From a checkpoint of a small image captioner.
Data: trained on rendered landscapes of hills, water and sky, 145000 training examples, 4.4 epochs.
Rows from block 2 of the text decoder of a small image captioner, named by matrix and row number. Rows with one number belong to one neuron. Each number is 500 + 25 x the weight over its row's rms, rounded and kept within 0 to 999. All counts start at 0. Numbers have three digits each. After the name is the row's rms in percent of the matrix's.
After each neuron's rows are labels from the 100 texts, of 14976, where the neuron reaches its highest value: "tokens" is the input token at the peak. Only what is clearly more common there than usual is listed. The data: rendered landscapes of hills, water and sky.
# fc1: MLP up (decoder.blocks.2.mlp.fc1.weight, 512x128), inputs 0-127
# fc2: MLP down (decoder.blocks.2.mlp.fc2.weight, 128x512, transposed), outputs 0-127

fc1.32 117:509485482526523503508488487493497490482448458483446490486448492481473505542499545499495485468528538480469500472517506493448482511517510498526488494489443498462472511501490492495512553486492493468505505493480482459497494502513539527509504483567531540474514534530435510539484511510513486535495533487531513505489467511530460521523479525544491506492505535520518510516520482514449506504459
fc2.32 128:496508548481478473468517506513477514494534492448505523501529538541492533492501523472457530492485492548485484489481467493484536507546473518492506509500496508489523460509506534478488524563473520503546509493505449480507492475494497510452481474442478474496531509539532480486471507508499470545481499526476505531514487458459461486524496557507521521502491493511487501495471522528476518474536
tokens: "an"; "overcast"

fc1.441 087:531515493565518504486447477510460503464458501495517492504496494516459489470442498504506542514536473475478519539508500524524471504488496498529503535503519500509530479427509505481460492451484528519495501515517495515496510503484505496494484488508508551495494480521481500536498526501511492491528524500478458516501520452515503489445507531476522525480486534498530433505522478563497542496527
fc2.441 084:501492538491496496490516517501539511556503453524500490445474527526501536496541515504547485487501507473491482458470523474491551423497496507510481489514517502533539504512504504515473496496548503489475504516468494479468489465481521463492460534480495524543494502508495484471528441500465524497490480514491502539476526521477525491501514495518524515531463511467500537475471488453526474526527
tokens: "<end>"; "water"

fc1.199 128:521474499492456528518512479539492449552498472526505530482479479490540504512489527465473472491487488482524498533543490550522516493496481502506483505499476488499494498546497528483480490565505480507479549510492494470517509536484517520524500550501474495540491509475492516509490464512459454510483519493445479446478510520492544477535467476507515463529466538494537489483517514504535477521486
fc2.199 135:503491509536502515508449496505486477490506513467506521507508526515491465496555497510497506474469524505450511406534516516504530493571505518485519503532520553473500520556480468495472479487482492533515479465500501534493494495491475499490464527543526519485512473521495469449503500500538467495510540487464467487513487523494510471486483521520491521538535456473511483509486506503496466492524
tokens: "green"; "under"

fc1.72 113:504522470499480475465536459457512467535498490508551509488478506508495499486464503513487476491517490511546480551533487512561436534473492465518467488526514507483511510498507481511498489511488503496488463528478490548474488537494505486484511486506527489535513484494494485531509486520543517472507515465518496511471531495486532499474459454468539501461530537509501447554486511521493507513550
fc2.72 108:519519520481543528504492553527494488458504484498451522499531497454542462482523503546521530502479513513484468473516503490476515447520490499530505508501493508523520514514528478478487532494477520491481461522457511490535555476527496508481541470441459506470477481512521502480485516556499496498500500493463504550480480533524496504492530462457481506523490479545508515477489496448506512506500
tokens: "noon"; ","

fc1.217 190:490502491533501484520529527518493490521504540497510505448484542528506509516490501453470503478467517504525507514489502527471477507496463544473523489474490547516496503471504521528516507483489503485501478476423549506519445495526503495485527500529511520545524545496504538482457498472509526425467487504485492470493466482497483494516517479466504451478487530484524512521469521539515547499502
fc2.217 190:502558488475518493506480479475542489489473506490496549478530494505496521476473472518508484494548460514520478478490520501468489517481556496520475468480501516493495466497510533491537512541458490486432507503498488483502530491484562475519571449498478501506497481498477472448460521525514484509531522535548520482524500525500489509518475478499495485518520543494490532530501480482498467497519
tokens: "noon"; "snowy"

fc1.226 096:479485487464531474492554461534474449499467555496480501459507476473473484521480522542479490520500477509483515534466513459510504495494495498509532486518487539507474518508482496517490487522470493517460525516484549527513481477519518459500531524521489465500502476482508511539500517488517540459455532508556489507505526520486502502456489503467490494515458543493540489539491464518526458529512
fc2.226 095:479494504510541458482488501489476495498474535499525525518511518498479501488523476482487491485503481520536539518497477533480470498511473467503477471473537483470489446505516536500505501517529517461484442512518546488524517551521487527495470517526506508444483531455491511485484529542519443540486491501494464495464480463533537536540538527514513508472509469501540511470501506493536475501480
tokens: "noon"

fc1.148 084:522526517538556486531525525476509472487484561487471526483501508505544536517464488517500481517480480456510491477519483519518463496478521478520553513487519492474515504549514528511527495484467489532541488490483522497461508506466504477529515501511487499521547476504464539518500499471490503480455476476468459495453523472530516515461483507480546530487537477504481495504488517489506449491460
fc2.148 083:498477508458519486499489475490511472505575485476483480557469506514491513486535510522469464507452474532460469497483480497513535528501498476523469496488472485518527499511509503504524542504486510470467518498493485515491489469494516470517493528503446533473485520501494503516500519483516488559541505526488545503491456502519530522513487486496484512554499506447471558472558511476498528472481
tokens: "<end>"; "in"

fc1.223 076:510550471515469497500483499515493480521539511436536501490529489472550493477538487502476489535504510488461510476475537508504500529521515520515469478503483460507506560516494519448530463517472450466493521502540481502496497503498477461532508528492510469491490487506462541524496512477497518483515474496509479498515547518449520495467545488489467472509487495494513491530514523572497472520482
fc2.223 074:525464525513498473489532477489511486527497497493484518531474519477499472501536467500531478474452448523502557560541512520502504463534469516526506475537519548459544491521516497531473517544531542511518441527487483478505489532500474502515476490495511499504511506501515519459521487516509527495487519491467487485497478515475515449528489494502495485505473481469457487527449511462491481492526
tokens: "the"

fc1.90 111:525503448521507451479519478469466497507486469479539503510499505517538471520475528505512489494477515544489424536464518484462501479472500483506491476513482518511544458450540534486534477471502484544508547505507522503539485490504509513532502506492479476502508482503512516503524455474468490513504498484486477516497516494557482506490535540511501563496528489537465521472505497473534521491503
fc2.90 111:467493537489487508532472525469546504543539497530519496496516489503533531485513526554522470472541474504477523490525482478497502483497511525507509488473538461489530482455502537498486545492520473523468477538489482507511490535447462479506519498528533501498487495506461482503493499497456503516478498496527462474490458505470473527504533478519486502489460524476520489490501467565536446525505
tokens: "overcast"

fc1.249 061:520527487512489519472483483509517506445521487530501516503500533447510526476504481513526543501488475460487493545474446512532463509517475489522510488493449505527495515518500504473470473517516478494531545474469508496511477505479523505495489478466530505463468529471484520512535502507547479506470498483490487512547535493462482488512483524533468524493489496532439504488468476544510559543521
fc2.249 058:510482533535496507487490511468489528537503456487520495501460455486484494500532557543535478475505525486532538502537508460480488527578533492485512500479493500483476461454477462502493517481498501469465492480551486536476539464519486498500525505518463504513492495512499498471529515489488495463510465493500510518517475510507540434495544506513511528510531517477524497523450486503480484483510
tokens: "by"

fc1.26 103:490506519519464512490525506495473482465471498488515461523469533488511517516550504507534473467455475468499511484495548495513483508477510476487498492525540486541525482471475494551551475507499461431517538458512545535485512481476494539531540488553461468507501493462484496516487478528486475508485510484517474537488543470512502491483520478518523475506510535482487521471519497515529483492498
fc2.26 105:496519466519527502473521494481486503506436505511489508519461483473505515511494491469507494543506482505503462509508494517534458484523445513481488526483503505512509493496520458498513492522519507495490507515533498562490517522495484507492475525502518512484498466438522554467475472530491500509473466498558496482507512432539554540466464533515470486511470501521517547470507490499475527546522
tokens: "green"

fc1.198 125:490503497484510500476500475503498473564530549474490498486538486513468484510488531536498505464537456536490512528504503443527547504482460513481490523539467473505487515499498476490521489469539478506497505489502593502480499493529519540505515478493478526490502502486456534496459511497464506461513524515530464495551489522500516525531479500467510479543503473486479459485476500476512483511512
fc2.198 110:492495499478502473539496481494502533477494529518544462491499525442510535466508486480524515517489482497511473455534507521457532496492505507518514468479481540515510485511565488504493431482469498510501488518492469518504534528505457484467496540496502504484493496472552467496503471526506521518469521479499529516485484530460471517488489541549434508485508497513495541566488500514503491483479
tokens: "noon"

fc1.360 082:496528512461457505516536482469497530521505507462486480465463541502444533491474493501520517523532524459525496519529546496508478514496508512498507464465492438507561484453471449458512495527495518496516484557511509508485520509529512512492462465498513470517515525488453492495515501512505487481535497528479505479530478505531496517519455516529493523485527509511520550504522510519499457478489
fc2.360 081:509497548525507485478453484501478514469501508493498538503524502452549472542477485521517539479541491506477477475446514495478472477524532521510505513506500526504483531483503528515451537486517519494492526463506521540528478457471492522481541484460479503496498491539484484504510533553523472525510508496482506526496496519455503489500519519461547532527489428505499469480457508481499495502485
tokens: "green"; "noon"; "snowy"

fc1.172 033:532512480495493474464481417527477453508543469503464515538447496538491485496534505520460488498518485527511514525537506523477502507511545506508555496481478514485458513494485515501410485462489485502502512482510521482494497527514451481496505483528519549531524479537470510521493497488500486487485470503500513528488493487512501491550540536461494524507528474485502490499488497474484520500500
fc2.172 032:496457560514492505498510497520482511489523464511486484459530487507496518501502489497462489500465508481512445542563466517534489543471510475503520517490462473490505492482562528537513479501475493537547504483503496508508547483463455498532465516481515531467508501531543526502501475492511539497511534475480518471494459482499532517518476493546487538514508498488461486500477492453500498467509
tokens: "dark"

fc1.350 084:513498478519503492510505462522528502492481488501455502503516523540504468538554522497494503538466484504481487484569509515506507496512502498505551534540483493506470489479463517540473441581479482538498508512485497468516473529486483499501458481507511538514491458487463539498500481551464508517511528524530503486480477512496461490463473495511485540497499485504466516507515483482489452471518
fc2.350 074:463472486502445564528508481501481492494516504456540502530490502486470512477475489514474511477520542534464512522508492488530496533558510501485472456464507511473521513482533508494510506475534464477476526456460500494496545488511484471509516507479504475461529540476490499488478521447500536498497513457531497529491475503531505525493533470505511564507489498522524503518527526457512514472491
tokens: "dark"; ","

fc1.301 129:505492486504498552489479518524495527485520463533492517517525461471445498531521492504527443485460486525506503478478467532492509508528515493488492552539472504498539535492514489505549489475481477511538444463521469488537502525530493546509520453534544528502511509514468491479512502527486521506508504485523511514489468484478467473522487490501495488490482445548502514492449491478470534493492
fc2.301 108:493513501479476500459520497470479518515460530501503501462498501508509532502544482466472505502517516523505554504542499518454499499484466502507438478475499523497493477505492508469497510495528469491503530520436533527518455470472509457494523465507565475523525531481507516526522514542520475512493524517456506481486516492487532494499479493519466511457505536461460475504517521516552521528471
tokens: "overcast"; "an"

fc1.146 062:486522471511475522467478463497513503496521527455516494532474455488525562500454478464482491521479484486494449477479495474533468473486505455556544511519506483495498552538504534544541500523482466507489500537523492505522466527497500500514496487492511532510504488502518472495492556503495457494525529543517502504540487506511514505491486516490475541495531506514461459487486487496442505498481
fc2.146 068:526495534493528500488536496501531526480508517474518508566459481477559491502525494526452509504481502497515513466504511515500501476515535513467537527513478513506495553547479474503461477509489482512531497492487496469484528460492492473465541492496507510491526489471470505506481496533451498500503505444470487504492441510549464502487493515467565501500500525525482526528513490446467507478487
tokens: "terraced"; "<end>"

fc1.42 079:515545502516506536493489520473524468491519510499461527541493486501498509543467498504514491487532495500525483515515516499465520495477508541515465505492515481479493535535520468502535515515472472539496501466469498439514511541513509527546521498484505504488498489497548440512462496439484446488491515504499453518505496507498475499511548500539480482455487540499470462449518522464502534482484
fc2.42 082:517514531470504477486487521521482519526488519444493457507455461517486542475482478488484499516526515486539543513461484519483467469513479460500527526495490534448469500526490487524477475555534482452540528543505476509504485502457505528489528530512461496534490543515503518508510517525493536503479486469506484466490488464502487520516496509500497490476503497539485530502500520505441526539462
tokens: "red"

fc1.446 119:496458526510459498465530513526492541443492517483501480518491513563468484499464505499475489545489518510505513494459515513506499479488493576500519462505533510459490513506482483524525511499482518485508522547475523511528502504526515512506495518537504477477537479465493488516515494490519535507497545455457497509480468499484500491521520456449515499506469516503486549456449480479487523504544
fc2.446 125:485510477524491508528540499458526456532522502535476527477495482519499528529553547475487459541487482491507488538520508502506474538529534495531514534489461478483474534534496480442493519491503518533498474474525473468491504472502477512498493483510482503507481519508508471496470490504545470473523504484511485500486548440462506482528491498518499495520490526457525487556491500500480511430510
tokens: "<end>"

fc1.74 046:489474515499488476466514519498474508485477506513459472488439490455486504511497477506512462519493507482547524517459481542451512551472498491516518508447510488441485506503495468475538496490461496515481523459548517499516530500495497533512566521537480482482498502482445513514486505530479465502537497511517511492499521518513525468508498516508551482539535536468489526491501500517516525494534
fc2.74 045:436482505453492519489520545503475511532468492514522497505482508489528521539488545522496537497452522462496505491511516520477462487490482534509478490495552507511514503462454477529489521495490526481452547494518498505453520486503499484486486512477499453531502474517543521483513522490490478505494515464473534534489490526552555490464483527491496474502460475510527480504486469539488508504545
tokens: "green"; "by"

fc1.509 097:535517491501471520458490528498466507507504497479554479461510498515483464494520484500494437485491509540532498509494491492490497486532501534480516479496488486504542530473543486515532518474480516495493532527436506458479512515515504450484511471529504488532489490528466437517472549511512516502506451512476445507492563520498464487500497486507501542491523514544506513522526481488542478513506
fc2.509 095:498490534487456483505496487473521507504480487534471514494527453510485534528490513514509519540550478452471492498475495524483452466452521484528457515522505521543497494511475535479489519487547492476472453500507492534532471490510495570497516525512510468483505526529482521499536474496476480519491537466487532532525473503463500515498497466500559521476494518437509503480482481494523496500507
tokens: "overcast"

fc1.142 109:529509482488545481455500474483477440517494499498494516556480476498489474521481510513499427466501499474528511471527511530521474502475481524455488523487533497509519489506516573511505493527497477472489480497486514517430493479528486502507519507524519522538496458525469498460544506524504494536478522498512482471457560504495509471543479482477510525488514527528495529520514473507483481508499
fc2.142 111:501483529463464500510485492479507521530531516472512515436468448467523525493503513524512477543527502540472511501463499467506497471493484514464524513525471534540498554486468521504528548455489503504505541480517489507483513488541529539503457490503492511464546497494516543492494515489480464491499494519480504491481440482484526513495546479498488508508521533478471510528486485463504542478470
tokens: "<end>"

fc1.169 063:529546482489476540517481510524493485483497489488455426456493480495478527480490482512510513499516481503468481509510511492500489500468474535427539552498489510465516554524514530518499482429478541540486444510468521503483499485516467519500501475497492512517496475478516525506519504489517517515493469493480481504554455488495493496494508525478510524501516536534485519455490507525511514541523
fc2.169 071:510502534512496491490469495487529506514486529522523538502494535461488534484474538515501487545483503508472543500479513516500494462544489522511483490456452506504453482507491502475494496505488492455462535494518515490558501486471502528479455476491522444507487494524536518478527531528476461452525497548509475549505507516515479485508479474532526529447470545512507486517531500465503475491510
tokens: "an"; "overcast"

fc1.472 120:514475471538521551476484515482470507475501496557503466504515471491510491553540519489491522514540507556500495458486501506492507516486507526448534467510471488471492525528525446503507515520477494491513516534458503494516514501508509505496521457497465559512498495484516479443524496534484496484517516463542490483492505543490472528552498442504498522493536507520450495498480491470478489508488
fc2.472 130:503505519498463490507516481547534502447522496509493482448484480489529505481481467491482532541500467497502530506519496484554493510495487520505465512483511552517506477463480532525531511483572516533503510540518470522492437533479501497480484515525493493476497481486498518481503553491498459501447497482487532511475485464495496469474505522507446478498529525503519475530515475512532526464536
tokens: "dark"; "alien"; "terraced"

fc1.52 036:524504473473528506509541534534518485522475452509509520530469485466483539493497497516460493557489487532487459528452505507512462473502486500495573487479494497513489487508495496498549497500445496504456495487577499497510507500535507528504496515511507487529486509461465470556512464513488491509518529491471499502506519487484472496495481472515491521458490526449516481512534471515512524544477
fc2.52 033:509516497512454486520502471507479547539494511509551509483480543478493553545517510528502491538513501445518501451484488540477516541463521513508489469470491478520527533531457488506494497494510507499506478519503521467494533521477484488463490528473527454470525528474480489502486493471499455525502533445485518517502500513477488486549482511496534545498515452530491498479493492455521501467492
tokens: "by"

fc1.294 034:496498485518459490519490554504498510479511510513466476512497514470529506545473545511516499466462502442499541499476527482467486487482512478483538524510455487476481481497498515468534496525526509497512563507523500457489553523505490516488504491498523454489479501453475498486525505534515469475497476458486443519507537517474523495486496487508544482509501513495489474481526534529542558531484
fc2.294 037:433487503493488504524516519460485522520473515503484486561480485485498485513500558534531522501494500475526533514506486502460458468458505511491511482482511453481499490507494486488516485521526508514482538484524505520439515532468551509491518486535496474517455497490527507478550489494473536489493501481485501504515473525537539497474505513496509502490447541536527457502531445534491517466502
tokens: "by"

fc1.267 101:454516481512521508452495520530497530517486449468441459523504500526533518520495484463578502468561499519474476471511512506524524507470494509474522494506473513509495488527502500511493473498516503494522486489472496501498528518510535505545451506492489500480533445547536486510465513488513534495472533517492477485507488560455498498478495477500517478518479475483473474536522515494533478472497
fc2.267 089:523495502524473488509489444504516474493489470479495532486497497469529506478482500501452460510482477516521516526492487485530481519510451507530491469471484480500517516520509524536499537441478479507524508509471535502516516518505505468489556504504511497528493506473506525499537512547532469490512517466491539476545530464515522472515516438539510488502450525495473487452479465495554542521504
tokens: "water"

fc1.138 068:414467503509478511492525519480525472540502504488456469526486505464504525528471505478489476491481506458521517532531469519466492493485525506533512450471500529511527505505465551486469493548495530479552508495493508498521503516525502473504510485471496504492538457528465507515531533491496490488533499472531484513495481508481479510456511492481504541489509510497484504505557471504522568534480
fc2.138 070:499517550494466480481543493487509499529531492469491472477540497523503514479507505513474492478487509512516511509499464454503495500545493514519475450543497461523479541513502504480568492477501461556462521496536490509467528497482517498484486519515511497506481531515552498483495504495493518488539463490505461452438499482479528468483470531489525525510492555538491489484506488483478529537472
tokens: "by"

fc1.240 085:474516444539537473527488498535520469450519517494478496464523475470468491504466503499491515456476502479525486498539442465493485496533447506535497510538468502454504487468508534495488479478497456530494498526522489514524514502481525490515506484488459557505536493503500477534512502546503514513505528474503467485534480495497496522500538549516502523497522533502552502520528494461517512464483
fc2.240 085:488508506473462520489506488463511502541534511499455491471539519546486477444468509445445510474516558500507524471517552515515497493516513512521477503509479558490510436484478517493490481545480512480453481491495475514509497508472548483470514483502496482506513546500482508483481512508514514559487512522500472466547501528495510511501511518515507523463511447524491524500486482502524501528495
tokens: "noon"; "sunset"; "night"

fc1.454 105:525486542508513485473523484460531513562487519478490483459495457516507502563538500520507511481465510522477519517497481473474496529546535480485484539525510506504515533500552493503504535506474446488473493491486507493458459494521493520484520507517517491519524481455448461501529504504485516438503515494505450546494496530506466504466533484490496503511486493507490495503448462492540490517497
fc2.454 098:516500505482516513463538468508522511511434485533542500518505466481499502469493512460474510505539449501544535496540568505501497498475505493508485471515544486462508501466515492522483520489493485464481515490502518539496527487487449514493522507512532480524546504491554483499486498508476483519491503507516492491463533446470491487528541505501480436503517473527491497483488486562494533487480
tokens: "red"; "in"

fc1.428 117:486507467502516494505522517521509517488516495508491492512480481529452456487542490499541504555470456445525509500520509492481507453501527517458489511491544477528461538459526495515523481455534492476493471484507556486529495524529450485517490480520529487475499530476486523497453537542506493537520498509474448492447496540484490508535507523487473488502499486473494514519509514519506521516535
fc2.428 115:493534502481467509478514472480470521467488493462484538468547488473514519514496469495452518470476517562492483533537508528488499464525491472528516499477489544498537518460523535524529450507552483492483514501522496518473540491498509505525500522465479501476482518501494519470502480486469546516498493473548540455500486509507527538488471488495563512490509503522474473476531520486501475472490
tokens: "noon"

fc1.6 093:539476441536494490504498506496462531489474497498541542494489478467506563518509532540504488515471483451499542491526491460497500497554475514461497492490491532493496520526506507461466468526462451524525520458494517446443504487483514490529494499523476501526509482530494508507495468486478517497506473505526529478530479485491503497525471532496512542560504513507519473477486523468504508488518
fc2.6 093:465516521501470507492527467503545484539479503498486492524475526511482462532497518508530563487565499533481455503504520496530519494476519531525486524469536482456484481503480491502518537537545526480503527503509430509531487516482522473486533510536470473493480503519461476489483486530494496508508511489507525491491556500469489459496513468495503494503452496477515512507489444508497483470454
tokens: "green"

fc1.292 065:525509468494484517443472487472512468513479480487457525536479482499513470517561554518474488496542530486511478495525539481532472497518488496522511509506491519468512497532428545505490504493500483489464455491513506516514503519517442547517541492468497498488462486496493472537461520481508519470554528520459491494534524496524490466519502499513529511483505466524492528475508469500482509491521
fc2.292 063:500484531479524506501476508508534525504521520513486497483472516549493488510464474527541522465531473430498544480491418482499514499504492503503500512457503482488490491527521473515527513479540490481505489494498486490445509515521512484525464491515478521494514482488510465540476500483515495534467492503534491491479488476460494479514514505429506560530523538506475529510558495472531502529490
tokens: "green"; "at"; "dark"

fc1.341 067:523522518524493520494505495504510507497508484474497479514534504492520507557528518512454469484491482508433497523472466487505527513508461461470519471450519495523531471486475563531508485533499465436515483503453500474523488449475476543524485509491483519533516475480493517430546521490496503513503521530496508529524476530477508519492514543527485532510529501476496497478498479507488512526506
fc2.341 070:473488529479467501465545540511504512515478489487526524534507490473517517471525469514516495522465507506502541502474515449497462509544504527486458517508502529466479492468506511526528528491503495535488529492476433519465538527476475450475474506525475482464482493531496543494500500518446548465513487499498476535505457514481497529471482506479518496492517504499527510512529483514535448534519
tokens: "in"

fc1.483 125:475516470511545484503511499502452520447468496519504512507490535531489504512516520463528510533516405490504486496500519526519466475452462489508530488509521525477460477529501516477509536492482503493466526483500483500521478526506507525479515484492530514536478472473503507519520513508500529478552510558484457472511523495488503526482474531492505478523511472459558495511512483497535492448512
fc2.483 121:479542475477461518474491525507519510485476491506531451496494486515521485537489511485493526495461563527506498510504515501455495529495491466507475505497521503526554473468550510510514485479465490547542490435484474493534486500493489526547491494482526469454487529514441481506499484495508542501485491471511520472493510536520498490513509440509505519534509549507475496474510523463463508499524
tokens: "by"

fc1.354 129:471504505451526472498488522438499475474465477523501520552532495469509475518467508502508502506512496496452524529543465489475483511488534498511489477495485464512527481474513528520522519523538464510521504520469476495464512513494476474540462505451471518450515492477537475499502529537507507505481499521501515490517492518528557527505564492471447499515511521482491520527500493480540505544484
fc2.354 138:484497507440539510548473521477496523474537486471488518481460487482477516540509457507529507496471531482525495533470480482518506493493502495489536484478567530525516463474540521490479484470526471466500475477521525476525505501473492473488503516474497512503468490500493543509467482511505512489523443441544525530545529480494499483486529487485515499487533525472491478539534526494529501483530
tokens: "<end>"

fc1.420 094:509522515528512515490533539480522473498535504467533506501514494501457455512489524525551490458459484506556479539475488504502534498537495507533527510523467472491495497470481477491474480510453503526530459507479427476503520463528476500512457489538489495503497495512496485510439541494538524476470460510539516531500482516477485507513496479492505502530481486473477460525515537521516509520493
fc2.420 103:492522508517507478505488470559497478519481470499506468526522511493504527522510508503518512528490504462471502500476471494455533495470515505527506478465492536485501509462498525472445493502575487510479516499455489501535481466511469499536485530497534496544476546502461505476532534490484538437493498492511504522490494476498532466533529520529519494525538496516507459479513516455494450511470
tokens: "water"; "alien"

fc1.501 046:497498489488474516492524479456501509501506466535503479539486511488521490491485469524467511541490529468498477547494530543473496482482457495509523547512495490505470510516514536481496457508495544487461471519506479502499528482488456476499527495531494547486520537496475519517529460499520492513518520474553479486479513521431503478502510509487453500557510502527510497463536530497510480448451
fc2.501 045:501499474474507489483488494525499489544478524465507533482477522498482520502529501493470520503521522514451514467566435474533508501497526499495519439478503513535478483522549471520508495553495521459493507487529480513546525541529492520453501495496505531508513488504472520500501552484517510477533478537493487469466490476533479487474508472467505508465504547488504472455491461489495526508525
tokens: "by"

fc1.399 071:499455484498535525506472509513482500498541447476514484517475507490468492481507480521529494524494504492510521516487524502508477502529537478464495496514522486463513514496564503481567475555468511515487502497523491508509481502487529524485520504503486504478487509488450519531461509550526478472543521534475494500438550479459529477480524472507452514529459524512503533484512518463492488459506
fc2.399 064:502544507515523518460501507543494499516517491510478475522466513452490473511492494477496480509486484493488440536565496507502503517510495547536492513495493527476496489499447520498468487461514506486471498513523500495496511524541450472535500477530508455494504523476488495479499502473533525543472420538520500521542499521508558543448497480485487516519477479494512488488536494510473477509493
tokens: "by"

fc1.442 137:451512478537517527548528501518467474480483482500534486486508538490527489469560470506467495507505506484488516492477490506504517519491474465516520490480490492547564433509505492498531534507448502483522525491490582507499506472501437495543468480520513492521527497490447509484479476517519500464509491472532480491511493559513494508502487494537521490483504490490507525491517462518503484498511
fc2.442 133:496532488515511487484504494458481486510496514516480500491544411446492482493512541534520495509496525498475475564464497472506543437475503512488521521508529484507462471536531492514507487468495525488505488526529493522479501512492453494525510474534519534447483497468520518450484510496489500473518510512479483507467470503478497567523500521480511532536484519498518524526533492523486490511499
tokens: "in"

fc1.216 046:491471497531491502484483518498474523462505493468444493479523478451462530510437510514460510478510494530544536540483465494537489505507488539467500512517488519520502493498501456564508456511464470531488451485529495548499526486500484548489504488530486482477555489510485521520513522502482478516468516522508527507508503484531517529465495501516511464502468524465495494490498514505514483550533
fc2.216 044:473522487490534502509540483524475532536485511495502474482493515549469502474514478513485546442488454510526468457490557493494491489486480522452489478517509531479532543531510507515488502499475472488489481564456516480509472459526485504483459535469491497540493495490511500454517481520533508520503466505531509471468536499503484476523530516506525525508521468543538513495493502454496501502477
tokens: "noon"; "sky"

fc1.252 102:553496498465509462442528493508509462523518495527512513541495539513493523470508516480522480510494458505497475498501516509483505486511542506515515504549508481546463490490492516486506462477509503530522545539514463487522513524511469510488468503482501516550488483514540505520472508454483470506472439505464502442447489498521504517535509529498495513488551563481479463493488501499476508503493
fc2.252 119:479520482482486507537493457542464542480513506500515560490553468474504481512523502481496494484500499547478461463531477483485477496469506457490488528482534491468493509543501497490508507483542485547528520473509483521507502441472506546509483515486525511502488483485487491500535504472501528508524518516502487501533469499504491475504475528549512497495480451503501534509531447461528547444510
tokens: "<end>"

fc1.81 190:461518434542481530504482494491472502459486466522511495547529489527521524507536481503483540476490486506511538476495508500505517507488504445487569529474509506531489521522489514552516500497505488467509497491523548498499474531472496493550473463493503530439516462440515491491509498513493524461460494492529477489497475496515490508505500514513487489507513512462516555499500497516512437515501
fc2.81 202:484554494519500502517518493505489507520478475537497493484507469470487478507517506499481508484491475497495522501444531479552518494521533442481533526499530510506502480502505481504499501511522505494490525506521499530509503502504466505535512487511506490447509516441533520469527494492492431522403507522476498486456486516462494528501464521440487544527501515508501499466551521528494496524523
tokens: "water"

fc1.119 118:509495512507464425462493499514525505484507477509477511517463522526530462553508517505512511486488479436496508487479514490510554514474525503524513473518493510438533474519506527478501506474451506490520485460501538477479472491526503472518506502509494494496542461498534456472548518496478479544518511535525527502522483489498516444530532529472515484518508460508470493486507518496520524505465
fc2.119 114:470514499453497506482510535482504575535520466476524486466494510489519539521515541515466511518464508496473494484466464455526449521515465496495473542457481475523512487505474528455512539507477528498445535481497511513487540501490489527508537527497484509487517522543483539472496507492525497515455502479537519514480495505521491497481475491512480503512478508518479493495468449520542521512533
tokens: "an"; "by"; "terraced"

fc1.194 093:469514508475508526518505454505499518506449492472549468484513461524485507538491510519492495530486545434481507509491501486468467505535502501484469452487506505499512524479453500471509474471537491523558453525528519513535474464488494528497491470485490542541490532515520549479503474507526511533517508523496470503488499529522474519496477499541504506493495511480522479548494485524476455465531
fc2.194 088:476425524525482504455498527489525499479501495523459508506530494500551488475520454444527516475533475497518461495538498452521483505507531461514506487506532510475503498458512521493452539532531557478468525517491491466461515506476522525463525499526494492492526477529527483526517546509479488520521503473519483523523509495482540521450515521505496525479480480524488499497482508500471497520490
tokens: "the"; "snowy"

fc1.462 071:557523492506516436446477472510506467510487507531512570476500496485530521522440530504529538498485494500513478516493469538503506506532510511503508483517465494505486516491460522470513525468466502497493531455464494505471498506525506490492498522497554549441482466496500507506537512473499475515503515497508500508471566482511521473491469488508504518504532523486491516480478516485518458517546
fc2.462 073:484475540479524504512510517514518530518517475485489467509518478498537524469540527509480506503492511477499472480474546456501496475476534485529518532488508495481537511512448534519495501506485482503461494521552498488495498474505458544483487456477510505511489523515482544512467541520501526478487523500501539462518485484510457523547506489542530483472492490503455447518496453473477560507467
tokens: "terraced"